{
  "dataset": "rendered solids tumbling over patterned floors",
  "train_examples": 97500,
  "image_size": 32,
  "crop_scale_min": 0.2,
  "horizontal_flip": true,
  "norm_position": "pre",
  "fused_qkv": false,
  "inner_norm": false,
  "width": 192,
  "latents": 64,
  "projector_hidden_layers": 1,
  "max_steps": 7100,
  "lr_schedule": "cosine",
  "warmup_steps": 140
}
Rows from block 7 of a small self-supervised image encoder, named by matrix and row number. Rows with one number belong to one neuron. Each number is 128 + 32 x the weight over its row's rms, rounded and kept within 0 to 255. All counts start at 0. Numbers have three digits each.
Before each neuron's rows are labels from the 100 images, of 14976, where the neuron reaches its highest value: "responds to" is what is common among them. Only what is clearly more common there than usual is listed. The data: rendered solids tumbling over patterned floors.
# fc1: MLP up (model.blocks.7.mlp.fc1.weight, 768x192), inputs 0-191
# fc2: MLP down (model.blocks.7.mlp.fc2.weight, 192x768, transposed), outputs 0-191

responds to: white object; light from behind the camera; its colour: white
fc1.423:170098140091111105159115062125168112179183132139127070117186139094097097168096144109150144139150130109105108099121151103091094080140106135134126176112143146206141135147134144053151139092158105171164181137131072145120111123140067072130143089148171066131128171084095207116167135133074155127149151123104092100165180139097119129170144140100142156134138085072147137151111138175133191098167141171095116154139104172057109144154083083133127164074145103127157110087164148141116107150108177098112132151075065159107167085129094102116169141116100182142100100156109141181147166118127212153
fc2.423:152133121082092167163108202129079138119155107110169119150131133188113147099109091144130138187107097129132068166150206100162095133145138118168126108090102120086202141179113114157168106058101134153133077134078074143096148164168182082134101098059154182137097116099156130151144102128047173187185119126133129107136201107149106108112132085122083094130144130103149080123149118079116106099150146157131138165140135130137145150132129090190148118080165148083089116161137069104153161185123165096128093104178141108186084155129134093096124099105172118157100177124150117150090170127125089091

responds to: count: one; yellow object; its colour: yellow; its colour: green
fc1.457:131170180154080127115093118114134092103147110155124144125137173156087155081135135030185151069144132156129104159143126175159200152143117126123107067105141156131142108127075070147093135123124109137094125119074155192119122123121126103125144096101172178170103054104100106116092097129097168117145096134098121152172085143085086135155087170155078190097158141116124078150110131169160165191091118144076127178148133107109166121071094145108140156143081111104090147151135119148118126007111116133166128091150083153111144121115134157110054154151133159106144142158132167166179157130169079169
fc2.457:161050087127155150102179108169100130134078125078134109103143074123171101127127145188099142155104103095112166118140135114131062109176121136090188163152115112090092155108189175156155132195102173104116134169142170091156191151155119163119086127159095088097160143166165101163177161139129127122107121152138147080125105100133145123129196058131161122187084097127129149057130099118111072080120140150151139093172106169121091136192131150193139094111159131152106133115146093128123168195161122122147116139124188071115136147160146127158199131113134121109104139076108129146094050112080151087

responds to: purple object; pink object; its colour: purple
fc1.195:104131115136124121118146124180169098084134116155083111159074087066070154109073152184088134112128105136120157159114142061102146162123151128190168081133087086156114104185109153106141067126203160150106125063147109162175178127096111155109177147086177131160079130160104120103115136093144173127096088104179120128127121148111178162199141151135112143150132122111157138056145130159134114078145083089132142100144163130153150124079154082190143117121121132093131075153200172118150183089177111133132109090125118135142138151085191132126070146067148110099168158172123164125150100180112090097
fc2.195:189132154210164167132129151102117154136071167118149137086125173153134132111127094042153121104115161083166080097155127188105084119165136104150101136101109175103137113054139093131161146136090105100133184154137141156071097131169171102177090109171124098128134167096170127151139143126133090116124153135026088101155152112121063079085072112102161088125126160125096171163118100115109173207109150120156068151092059177146136140151133122094106141114170096153142174144071109168125136162122130094124141139153146091168137115147122118130209095142133132163144117097121105057098117106113145159

responds to: white object; its colour: white
fc1.240:065161090119198092174114127145117090106080155080116093155169122118056147127137188151130082241096114140080161112096120102161109119085123115081119162112109139133144144111103130068131125091138188117140158134175190145172075113121147138130111078085141122204133096092122149169126161152097140131121127143095150123159176099122093126114109176143126143152130136136102081093169175144092126173133146105140195143135098128121169091108218151092098170108137114116101173118132116179114173123173095096097087184141084107053183099113140106150103110125113130117125123105132094049119125152130128171
fc2.240:166126182121066114134101139127127147143131067143136161151077145141173106138145078148157123114138101119167128133149148144110181141165142138073087072150167125086081141105118155145126175121115065163116094077124086172104179144167122097074130100162106127113146161144150081075128075136130112127122170105158080144061139096072171106172171114064151144121129169115140169125084095134135172044161157143160117161152129148137112065159079158157153128146167092129112149185142164115156078158094200125223170106135161154179085123099137088099156130131120134135145149093098173164131148086070122132

responds to: white object; its colour: white
fc1.612:142096127133159117154160144159075108051122103084103131123142127124145154156112139139092082131134107115094154138082147149110101180072103128201153113146217129123107171145172184128165144133133099138078130113170212059092048096107118076151116122160167120100125184101145190122165191141148089104177078095156124083083172175129103164114141079112121125178093096131087127114221102088038125124135117118161087127103140170098152095172131174118099104130155189093159134127130117173111144139100152136143132114114086145157126117138142103116125132144114126188120202137115115153120104121129135113
fc2.612:083197117103090099125081057081142146178116107187128141159133135094105050091187111115122129103139151116150109152160146149180134110197121158126120144109059094099157141132097138132121111103106146105141111113069057179165181158154173176134078193149153177143142079093143136136115149106140151156098174151099109174124118159189117099165100178141115139103150165128175126175064169147198117109087112112116164115186101114122136167133086089149134158125117058129127137166104120115106082099157135088102143187117153104117151142112097150134141041112130126131126076147170106117112167158148111178

responds to: count: four; purple object; red object
fc1.758:128105099133153166070141192149146164132144087130124118130054106134067159165088099161094170179140112094124144149138164184139182112167117151111089171117100129125116131098100124137088088120146103125165123136103040081137076110075044158133108103161164112152125119112110178117122181085128058137119064165139166127126131114058120113089091109129163146150154171173152164201134115107140144137130139212206105183114161065133158110089169122179159135124137108157120183139141104119134128110150096104090122150135105127060159119179128137104091132092054121132146152159147127096145140092136115152
fc2.758:160091107097073131190119078162111132131131143115125173138120083111129105143118140139190094058177167138165183118170100113117125090127107114162146133161131116163142095130142064110049122122143169135049143127118144148054126115160165101124106174148137094127170125095119126107180143107125114114180140079123022124172128159142109126129139082090092134101099124127125126067134132168129160143095159107083154075129094168160079143148139137070091162145121178103121085094111204130086115130177194123142135133116117096220161166061132144127086116121153172170125147111139154125144169138088164090

responds to: purple object; count: four; green object; its colour: purple
fc1.630:200161155112066169139113133068088121074151143043131145162123112134070158121132150105105126112178115183142100118092202211128095110159088126106173129142138148130130140078166144051163098097151126131100104186123122157144144109131067173170192134143168159125111139080108098124137082170117125105077078176155105098089088117060096124079108135119138123110170193130165207140139131115145096140120134132069122109109088153092135119140128085077142134144135175170125155161137097116141116177141093141129150138166075141141135187139119145160164154183159124117189107137154136151140178163119095127
fc2.630:125121133124160162141058153136212111184111049159164113110175107138082166175190071078085110105099165164159141110116122121178115146085176142076111054107122105146136158103109072120178122109146139153139080092099061090124136118145078059158112127115130165143173125145148136137119172105128150141166128169056102136106136115151096097103113129145164138107104170112099095168120175109107173159167108125135179113132134161143170134173138134128173074099159123143126154115123136105116092094069151121207121178175164124125097156091167131129128134190119128177089162078139133121115125046151132141

responds to: purple object
fc1.22:156133106137095114152061121139108154169128141133156124095107156072119093182176124182089109117090128140130127148122119123115117129139159134106131076174079167095130082192117151162136127124113164130177095119146114089148119154086145112172112151144149087158166133128124154099153173107164161153125125129172115118148092130130177200123110088155181030145152156143145120141092101107162104190090121169115135173159131084118104101112079100130181160143119158154141172124147126082147148109150159136105099184096105197131140152180047139100218127132132165184128164097116108102050026127087134156
fc2.22:123116168134152122115165167180149129118104121074141135173143106144156130134066175065145136108167166082114120122103120122148096127106140100125106198067139133112185126120122149099109159120148091126106191149073134151127138100133108173068138149164130162066099135112121137133090084126101143165107080147108070118154125154186143095129117146140084169100119110123111119142128159125138193085156154095155137033166117129117114114122181149088068104093117102087146135137062128173129104137161069112098182067143133046106109130100177132142049102101131115117088117171163165154168216195158128131

responds to: count: one
fc1.512:093112162085167114099142148184123117165112117088152146123153111098118149114077140129118109109122170140126124144084117143103179144175122168095123175139118140090082074136125082144123173098134118147097147115045108085101191117130126131130126112106126123142101133202140109067131172068154131162162113189161165121135087114101147121101123228068084101140114150096146111159127139067142073152145120145180055147104152142091064066057139144124089114158140096162094100141206125141141159174174117083112100145093142169121130141133166085078095133088164138108187188100189125122149129131109099119
fc2.512:115077136157117102186102164138133114116132118135112118129111116116084117143089113191191190135157145160165136103137135190136096071118105151113090150121102134211129113097121065089135082076151125165107112171176119129143117165140094160135183135173149135119062111182129147166089084155154103128081117147121087125118079146100095142104111119167157170094092061106080188142168117110133162122160158176137206190123131097100180118144107095161071115067141124137196132159114139115144065100108162120134207173075130156096152143100120170118133143069099105180109096123086088102119125125136134121

responds to: purple object; its colour: purple
fc1.713:102160142111067114110105115150092139111173157123181147114146100119146118135111143124126065132086195119050034158135092134160135127142138111159175116143127147134128129131141170147120104103131141134117104145130113111130158189114100109104048120147160054155132138170155078141101170098087146103180098103118177119114164135162100120087082150107142107099092106156098122124150120156150098148150205166089094103180169173167142132157073131130154197082140193166118121085154142142165122150109185133170077115144110087097129142122082178136145178071091152137147215168120103127081182116178092136
fc2.713:124091106123149128171092114102131113087102122074094114137130156120104149152137158139151169137152067110173230100152173113086126118107080176096089125105127102124166118164129119126120152106119110167125094114107151173094118075115178205137188150137129198091132159055119152148152080140143135152117136120186091150181107139097152144129177119141102166155156134147161160133092144096127126100150082083146207147101051135032103127073137115083108082188154099102133163139164135090114165137137124109112158152132169185167100070132169113115124093154159127162072080099126124126158077123086135138

responds to: count: four; green object; brown object; its colour: green
fc1.105:145136183099145127130147120137164134097117129083109139160099154182106120065149111173173133089126074153075113192078141127117117079117132177084126184187096155127165138115141109118083096135182128074137141120091147105129109151117111159136148148151131139122139110144085093181129123091154115012108175142156089179129071133155080071153166118155118177099181121150149146079120107137158150142113194112180054170122113064149142102086140118137159108134135094118170121132116159089137115161124145157132128174098124141073137146117119136129083035146204105165090149102088107162144071079142118139
fc2.105:139158132140116178127101148116140091147116099071118171123150081099172146180156127136172127099102158194186131137198112077142157134137126053166139056118136161095121135151115126114137162132108133137104224109087102120114075096165173116114125055103059158143106120115110163067064146144134103171131078167195115102088100159150131166093133090149157131178080149095106059131124139160131144136119056157106164179120155100116126152184166172059131148142172142099080153067132134117145121123086153121167106118087114145109123147128163145145130179089081158145097140171103167123121124153107119152

responds to: count: four; red object; light from behind the scene; teal object
fc1.133:143119123175180144101055127094164141121089170116063126119160110191120069133127175118139128117102113163024071161125091140125049154162164089135158125093167175045151112179148076193146138089162143106131198118134123135156149149158082097141155102113137158110169127111143104122088121139133136145139093122150133187105172132135178122133132205141100086117110175086138078098148163138120135093129124141121163122069108164096128132128116110175089109127120074178113113169080147149079124158142136093155144165118081117162218116152165149139125134147086121084153085164126088160119144164121145108
fc2.133:111117182126148086093080146114117157169176098101149076144115164163137195144122070161181107096149122140160114120103108163124103094107094155143142136137117155151100165099113165138117068138146083151104059101170106108161079129070133176137130139195102106102124096117137098132119118132157124135178169137092158139096154153144087095173110098108130136069076144154116135157088136108138147158118095084073100103163171137091126082112086148123152141177130151112093162121163109099160145138189124082101119151152137174105085157150196124053049143196117183165193091146101109131153094110170097053

responds to: count: one; purple object; its colour: purple
fc1.284:121103136140144131164124146132047120149080077119152142213157104105079158089104161159084129134168100141118099118114035126168159153127146169132121103123137158117075113148057147064093153131152146069100090139119136144129122121108157165155098154135111185132131152163093071165123097139051081104126153089082099110136179113150083130105103164142168080151177100174074065074107132139075071104107106138123152145112132149129091091151148142140108130102149189137148140175117148107084171093129159144156106124099170093140158158125117099148068059166190073130154175145136143145168106155115102149
fc2.284:074115128155097147153167094184160135143140158111140140137146180107174149122111088083138062108071145101121143156123187164102111094115150067125094110119147075131138114138165075197101119117081105157175199111116143108114172158151118052099137124064148090138128114094158128111108152132141156149136129161180143168147125131092121153131138034114124219152124164078146173175130108109142121143167113114170130146115118124122160077159097065137136123191110069096064112058158153141138088117087093116090160126101111182115110124082158133082164143076104138169096145099061106111110142139112110100

responds to: count: one; pink object; its colour: pink; its colour: purple
fc1.494:173180146183119148100123116110124082115098125149139098119130082127066115041161104133145109150094104097139144133095167135103098162027153136148138077156111067092133146163134203146103112160142175112159094138150148093165159119146132143147150122083098148188137157145087100170115141141136144156163173160124130159166175127171110137128167103142050166125171056157103147142112147153140076135149107117147130136144144143170098137113078146146110082153196138120158177154097055064095130136198087117099133152146104151124117131083168157138156175089134125109131137090128092209126205157118129093
fc2.494:123072164083166140160139149144093119096129168140190103155122133132147119196096178107156132121166104125074116135172101137139144123195096054129169153131116121118085108163061108131152124132106118107119136124129139187139107152104086149110101153114117133088108132109115094097156152143133122113118085083091131132113132183120100120137128134140166165133068152154132162154175159156161134094146149123103131130101112214118130155158127139116132163111060103085135118134145155156152195076100133197180088108124196116133083124175098164117178106176081168067225102130101209094089067126156193116

responds to: count: one; its colour: blue
fc1.299:182167121076094087107162122133148048128144141144136085166100156173122115127136103135124161137158242108138222129142097174157121136110125107084099153102144156127131127109152087089149106149105123123067188134058082167101151088071180143135157102118077079131145112072077155134125155098131123068093130086094109113187135161122120147113120122084091114105151136162145150112113096087107118097166105185186119165086135113145167152099107071120106152167141148143152132150124133126174099129112143127126178139124156118101047164154106114142170150100171161108143125092136134140141110191068212128
fc2.299:091066125099186174101130084160160121171154126154088138107084111103143121166173136118125181085141120120113130142024138152098225146200182097122091107040096175122208176144110101113101156169126131168119129140072067128138096123133180111161133136130090080125125145199106144115136168126061149135123144108139119115116136093142087143140133114093112120110176104183131132111103116099113123131085094148087140125106181092110127158104105153171125141141159142166107113114169123123143076154130223159146195138152092124116134139142125094128152137112071121165130172075099106145197150144135127126

responds to: pink object; light from behind the camera; count: four; its colour: pink
fc1.238:172129102158065144142152149165177096112138107105121128111094124143072134084099179112151160165102088102125070077135171076147149167073089148115136118189107131112133093071166145139217165066129122157084116129114132055153159101145129132134213113122052118157108148159105101152114143082188136157101138129142154133142117189112126083159155161128110160161111115093105116059131124166097075130113109093099065185173077127176100117183111156164150142146145092174054125165110134143101164157113171161113155153167136099121085148155142121156145129131141096156114130132076186160169113127101128130
fc2.238:176103140146126119106140149127142134151091143119232113116100169148119077163072085164100103102081170178153124124157135097163065139104175148101170120102176106145091118122139136129158070112122150112110137129090160121186156188134202134147131164127127162168138102157125087094102135092145084146130122122032072159109125141139137171110132043176135168133111180102136123108155127089103129161095110079094147135203150089079144079067123118095113127165084078192122104157120120108177119165136144087179100100093130140156118145104110113182098137120025128129134114111163114129132114126105107157

responds to: count: four; purple object
fc1.764:162130137108156151088120114164117175165149107157118152132160083127149199141153166110131158154104160148099160092117065135138104105226081127084171137126157173114094144088118202109122093155130192188179135147135123137135144163125110077112205094132098124147158062121131119182137131070145094145144140110100206157125194155107132146085129086121077120125170134165146197090176092144115154178097120154158131142161097144123108132108122102125107145118141134132110144072143160132112129108171109177174118075193129147100142118108141137111102194143132139140183167191137071078080186133118116160
fc2.764:070144123171129119139084164081108134071110144049161109161065169133119067129126140167113112147125084109179121134119186147132136131102167119152091133154102168204145090163145090165095166072149079094096131121138133095108107101119162113140087181135136115104082200150167125111146128191158188131146118163149080072154088124143128120146094125133131143122092101066074068083151164111104075115150149142133113101115123070123174096177130136096131121152141093149126113205097185139144184121104158075101159127069117127150100158096178117132137133146118177105096116121116184176143129091130140052

responds to: teal object; light from behind the camera; white object; its colour: teal
fc1.689:200170064126123083166149129151146127164078140091110106112099214139160138142144136142069116138082186172089100159084166095119092183139146167078120154118104143168136133148169116105144126145129080129127129122103186139128145073094150112169063131122090181182029125103133137140200152146159128076206154167102168081168172138153142138149153177105137110082204138080133094122107114163134116124132150137157132143134094124120149168136124074137114172116167164081140110138120142059091091167094112104110069150168137119080103128143108170129170143124084154101158122138128133120154126082096144123
fc2.689:105149139140116121118111145137087093091167170188153125175152142119129130225077136115138104187154085126132170095129165142121097162103193194094109111106063092077121148160110145168107141107090180136119115120105084158130131137190133122091132090122143127129115181098074099152147155161118073076116127105122097094164100166157080110117174136091118118110179095237055101124135104096161096092083177134153111144139113124108157154098116103078094093116083139153118116124112153173147139084167134136104119162142103072149137158165061129171117132121138115208156134136131068155145117124205133120

responds to: white object; light from behind the camera; its colour: white
fc1.748:155131103113084115182122121129166108112200126089108116152070166140145093150087095208119162134119139164129098091138113079105125148107080144153116102089112099153130182147138124094093145084106187128129155159130122119112116082114167104092137124121133109146153125157150180120169115173155145066151101106122162035136090131160159123125107163093133221188087200040093119158143128144120121125176188124101091099133060094164038110155138125108181127107120168115142126127100071108117064119182082109142131144123113164119103147127159052073127092130140144101128111136097106117139113120170145101
fc2.748:149104134089137125139153099105076147150156189128132121153122078134111097119141175118147117152154129152191144165110145177099100129101125183160140114169090111050165104083137079177149118081102089116069153096122100120138153122131140150177104127136110086111162088072070199148093064091126160151123092153154141108099101058145149189093122098188180085134133166161151082131095153113151164094132040123132131107123133200148141088143105108126117109152112119182124097187133130140176125170116131125160120157157168066111128139104086075115123114085137107187159146143098062105161108128162057137

responds to: white object; light from behind the camera; its colour: white
fc1.190:131209106134138137117075158113131085109141132101140136128150194090183126142145147112174117173078124186183184138143112085099130079082110147120103089148088129139132121133107133097135136147160211108111127105127057117117108148167143119051146148181117167125175131143144115093083072167137124075099152131086162139116099093120136119156097124130119148114118182105110106112145122193119080066110164184125089133159191122150134142100140153139147144136114154116080123116152147107205121186200098100137157169086068113189139119159072094129138148136136148152102111136112142095190062072066163111
fc2.190:118164191140104131147073098133138167166221121107120103173128107082125135182074176203106093173118154098131174093114160126128119157138090168126084166079194151197157179087103170074150212094111103113071154141087080113117174154093097113129133081122128123177131134105093115120171097106065164096132076113100132152136045097122139135165101111090170157142169135107131153125099114104131128165141082126177189163115092088148171126123187171094113131127146154116113135134154116098096176134088094130140127120139154101146124148111110169173154138119143091119169159101117095087156113160113092114

responds to: teal object; its colour: teal; blue object
fc1.451:121170113130140200180098142081129190086114140147048121086131129113092101112117123105150132153082174081081165111181090102135166119122119106120176183134088081135123135176126116123101082157112140160126143104116146143090124110100099178120172048087106142117098111153158140132129132081142142129137139097093148073152156119133139136173105192110167069104151165125179086175140113115098058161096113210153182093098097108087119128184148149123108111101115151143075109132095107127174149156160057146107190130103130129133116090103117072155145157135105165106085138098053174159182153162156113101
fc2.451:121131161103045137130109089141099146187145139093124104181229191119118116096127115172147112103099094118152134123195123136092153124125222112152051085153145139115112156155132196119130197121139111119139113120128142079129088127161132121125101110114138124130098121157142153118132162144137153088116137126141076145075127107163138153112115115101071124118123125126149146093120115109142036187152158111175139121161111135139072106135151128097140129193205158125134188109152130173110116194156080189142188136157122067113160170123122155187117142105069154069077115127098091087134146100167097162

responds to: count: four; white object; teal object; pink object
fc1.371:153133088084076123132192063122105154082146164071101127157128144078175154141080060146116161106161124151081131106133115109146181085086125159151177171087070137188143131132104083064195146101117116116147100204132150133113107152111135148086099134103117093167125096054163135131093149096093087142187112110128111207095140080090188131162107142125189184154135168148163168113127104128134122137087123148151115124128079117175119154040140107125142103109136124141192128132142115116086142110156126168107039105157105143123123110100169163102160144116121111169160103133176125112129106096114127176
fc2.371:152074095143111131112104142139118128144182090136133147119111156167147095172132136119151136101135153145145130105136122111157120162192126160131057170196156175141128126189189119113157109096135113170095148149115141109078100133109121088144145136172108154152090159103133225098142087124108161136113153114132112123168206048137112132205162155117156119185167045117111129140084094171111144191121122154150160190088155081182121099147108154164132121132129181107154110138110089192089099182134143089113062110147113141123147125118123117134117079137124056070094159178084091108117150054126127127

responds to: count: four; blue object; teal object; red object
fc1.696:087094164186093140127098186151108098184165148057121118151142114111138095140145142121111127200139144098150162123077100139117130120112113091184109099096153138185112152184082103181113178109127156135090110154062114185095104213084115094113131115113115126062103137145123167128139117186114168128194131077172107165155127062126122141121107109108115114086115139122124088130092156104125147138116156089119121076123116108133149095122127112128106179126189071150107125079126089101170121149133139110209088169149152124118128152098137103153154071172150161084160092031179096172096167116158167116
fc2.696:171153143128161120159146100134137124062054102100126162157117141188103120130091141151128125061101122181113136108164103120154113104133074154049125148104094161084100079095145115119086096119123105146123140087181111049161142072106146134159120144163161132157177105128159057133117152093149124120098116191087194100150108201096182109144144136147140148139100124148129122077156107159134121105110117093175116181140133148118101095116155106117185058114077159102104156151137191145072141095114096132117163074115099154183093092151115123110076185135106088199110155130113177084169111157085119106

responds to: purple object; white object; its colour: purple
fc1.762:094179078157149109133148117083178142074136138163061173146117102068113153106122133160157125139124128084098131127178201109185084108112177148085059142139084178151125170140095090165160091066150139134140161166141089157091174106129113112074082114147031107137090123154167106115163130145133099088098137068094180149164134124145096083126118075152173151152170113128102130095152137163110155167144157119107120063097126118175158118146181151201109137175158168087065134126159102180117100130149081134141101126162095094108169140122134189128124082125158142118078138108156129100120107119134118163
fc2.762:081078141117151179149129104105080115172174125086146132101188118162100103100107094087133105144089123158125147056109112134086177175096138181138163122165113130122163098098135140033072126192148161106103173126167126122142160120153071132106136110116134156163143110129089142141129112180148135143172184183213102104083150070105139070154111171087106122156110159127162112143155092077082108119156164135182154160107143141128088133147161107136167137104148099098136141130182177129073091163116158090117150182127105207100200125132084100140145170173083094112151098094128167125090130158126142131

responds to: purple object; its colour: purple
fc1.150:122163109167095159102104109152101074143105153140056187112167111096141133109105138136155127107110081148091099124098189190162138103083158169095159113181073137059141116109122124091163098104089125136113123118106156163146153100126083103082079138134114161112103142139133074162155124130115182181175166109098095108150108139143073132207149126084126131125149152121191174181137110138131134127124128095115165122137143095036162125147103146204146157192184115155118126177163128058159165144061162117124159100126162145162146070124132155088151159128121168098118183124153115141184110067150077133
fc2.150:049098157109176135139119071156152163148128091147141197113118101184057121101139082084107096142098089112118100079110138133084101146090140131160092126118148142147130096199101153142150152171148179101130132109153135100119148200175126109127074138172141162151172164120112112101096103108147105114095083125141172116089175137091066169087125133188080126113199129106149108128187157086102133149096133187137112090094173172110111145128126132076156111106089167071145169118061115191144131085110167138100091188122113163133159154096084155123169148153122121172140155096119073143110110150159191120

responds to: pink object; white object; its colour: pink; its colour: white
fc1.701:162123090105125106102122178077192117138205124126136118098109124091143175167100142160163095121124126149103137138203115110070140108155087116109076101140157129115175178178154136114116151103078130210106146109118164140125143159131124133135131141188108133213060106099145173149190163120134178120145103130134156147165148127135138128060134115150158082126094167129072112188137138140080159103057143128111101156099109165149135148145099168086139090111120135118099172115113090176110178124087081100128112176132107105112084131099110132057100101197141177129117102127095177039091141065110127134
fc2.701:169119111188074150124169100150097119115068126124088147135130164165132114092091108147170164109178109167096112158091108121162198185139154132100181166161110126142103100111113137127099116137165174093144113115121131140158154123127142089103111174055108128144165121155104080083068115180099094137113126106134154155196117126086134123162110066099067142125141126121186126148105156118165126148139087116114114102146130093107114137089156123121120079112094068217113102081153132187166072166144175149118084076214169108124129102068161109220101116117128091124137165148131116157088159175113104166

responds to: white object; light from behind the camera; purple object; its colour: white
fc1.624:176108102067172168146145143055160163121116087121164105191133076123133169102158117119099146090121115133130047092123134147077153154047138117104144093178124163092112092149122124064125137144192140183109076096114163089120125127125119145165098083135124119134063177122132147130168090183126117154086151120157085068083164107076162134141206145131110126151136143125166104113089115124158102076089090147059098114121137177143136169120108091131084187187124129120114151093176167122079160121131183116126099138107139077166126107079083162079115091100111078115124113094125126125154150091172113099
fc2.624:097076108114186102167086124086145101123126119093117145136080171120161154102172131150121093107092090137092140103102155104128103157109089177140132082125060128119203119166096092124109111154155106163108126107076115123145192161123124124092154155123152155083120148162130102090187206144090093164104104087121143116131098124144079129121166149120141142074181158087128128100096151108165100174112109156137120118100063082112136101107138087150142089098078114085184102133136118089097052099099157096204075215104122130183125107115113113139195142136162155153164133151129032185118100129106125125

responds to: count: one; red object; its colour: red
fc1.577:172168095123167142132088165106128113167132131162152110118144101123140190134124141124148132152111130123172128141054130127144129167145168117074136154052093086092158140131125138130160109130130122135132126140114164082127142080134079107113094094167104102117070134143119160082112112140149138076147139130149114160115110116125133189134098118111084147154111135105146177110122118080146106091236153099116084100102114080084099163169104148110110127129182129135121138146082137186178068085133089209175058115171155106142104136145144161053103185071124135093197114130111168152050118192206103160
fc2.577:042148103142097096072149173127125121192118119126102142146073089071113121048156101134192116066144127165131138096112131145130156116144110070127148160123166163138119118079153089084103100183115079126136130114123152136081106077163126126123115138167080131091110145120091146079037150119142096140163179148094116112161098127090188102109104166096191130131149135090141069156102171081128140143085108161112107122169150119108127100068161148098168159137154118115155117115099143145137150178139159176124117126172126069123230117127136062158116143117128124124075079115125176107185080102085146123

responds to: count: four; white object; yellow object; blue object
fc1.550:071117092160085142191136184141109161138089180130129139151142122148137108153094103153090102134099111113153130091116061142112162135130176062126180085125148076095143179131131153079100087111158120200118070200077149098092140137161147112147112162123076116138077144159111127116156178115160129140074107054167105145089149115112151136202096141130168129084120172082125118139148107148093132040111126117135081138134140102105060108108184146131098112111068187164123163156160149163106079139106133133175139127125136104170183160162126095149160118154115133148094176084131086109138098188179154135
fc2.550:170121189091164106121112073126121086118140071088111136134127123129139091076149138120135164132180166138112142150113149120139084113103084202154107162108153197138095144178133070181128177134080108079138160054147148129145110126109098111083175101162154165095201087093148108094084107108057126123223166174113155116160137146167117125060150115110113136162162109143131077143089110107171129178116106125125134151114145178167193100122116120127132159142169062072123081095096135075106143132178113108120139182125115108121112111103129119110077073091125127123130108174100140095126174100067093136

responds to: white object; its colour: white
fc1.330:122148104120101174134192113065127089172128170095145131116073094182166102126106112101123110145157119151162089126125106151163076085092128164073109122091111108113108160135157115126105098181137181104156128167071167123180113103142143103116159086094064073207079108115177155100172152138083168141117157123047107132151115144161169148109096107099126150123146094190117111120120122089149161105137102176161134122111140100127043110174175136123135123095128146148100124094199144120161061175156093098163120156160143113103151137114127164134128185187126093090128135146171123104049077088165089151
fc2.330:113138138113159060136079048148116170119112050156069112140163203096065141068121151091148148150178121097072139170111138105142195184136139155128120168122110207153133060114087129108106142056125118165132145161171110122114153146119122118104104104152154168102133136165086130139115110097148090155134086118192108095098084065084149114152137132127175115110116106095168143143143180218134101113165152118134118115145131157144175111097112121129120103140114164100159135121139117172062106105111153130101100080079178149138104085143119104101135104088126140137105148157140142190195202169123141102

responds to: count: one
fc1.204:079095070109101110146079139094126126147130143127137085111101118153152092140143102116129101083126174113123142155143092154081079147145164092107089158082112073152037143126135128083088058123103187122174168085119172171108119092102156140149168124167166120155121145111136152144149095183136131142132096099099044176098210093111110100162073107155096116138152143134104094115101115143145108117100091152115156164167119104164106148085107169156098069090143142100138117208080093131143151146139167155115149161145122054130117143088179090125096089101104210126081162101112153182145102152143125189
fc2.204:135134118117090165122199139104104099135150134149129098117093157113104135203144072106213043170112129144116153139122107111159153115204129060153100079144120172182166083151115142166133105079151109158169136117093113137145111106102123137130100142058143123182096159112096127082126131170156096153170140120101104142110126149143130157119133117110162133132119207179160131180114084071131106163110062139133143144112156156077192069131099063167148166117081141100150138138146057154160141071119196149158082106097082112128141141151108094101115151106138148153102099130122116100155193130060097147

responds to: teal object; its colour: teal
fc1.426:138103085163073051137172124158162099167120130122117133139116088097132118117171141116127161152130123156154150124084107133103109096192132063082122099178113128105077095172153086102109155097166177113109149103140182144170134112123152140083177100143117114178058130084184142146123089133168088189131163192095099139059155163072112144119111057105142128071089116169153133146179111148146116125121127140153142132102187120064159124189141164159142144092169076128117091102137130106149099040183125101170101157151080143112079087179127105172165143157116081086123137135149113105104115113125167123
fc2.426:111128130097160228152107134122118164075122100134089137129149133165101120147119160142125190115101140122084128149144159144179137140112118157161152114145117116150168173085094122134098097138103106145111143159105114125097147163144159107174058174074145158070192094202062089114128137117127140130128068082118155090197095128173155142114155170135130139146124092079089138117045142117117124117093166139039113146151101080137100088048139160060095140153096140165105147158113126144123145145098139123135169034107137136111142159072161103062127110084122182130084151112082127160154102157140117142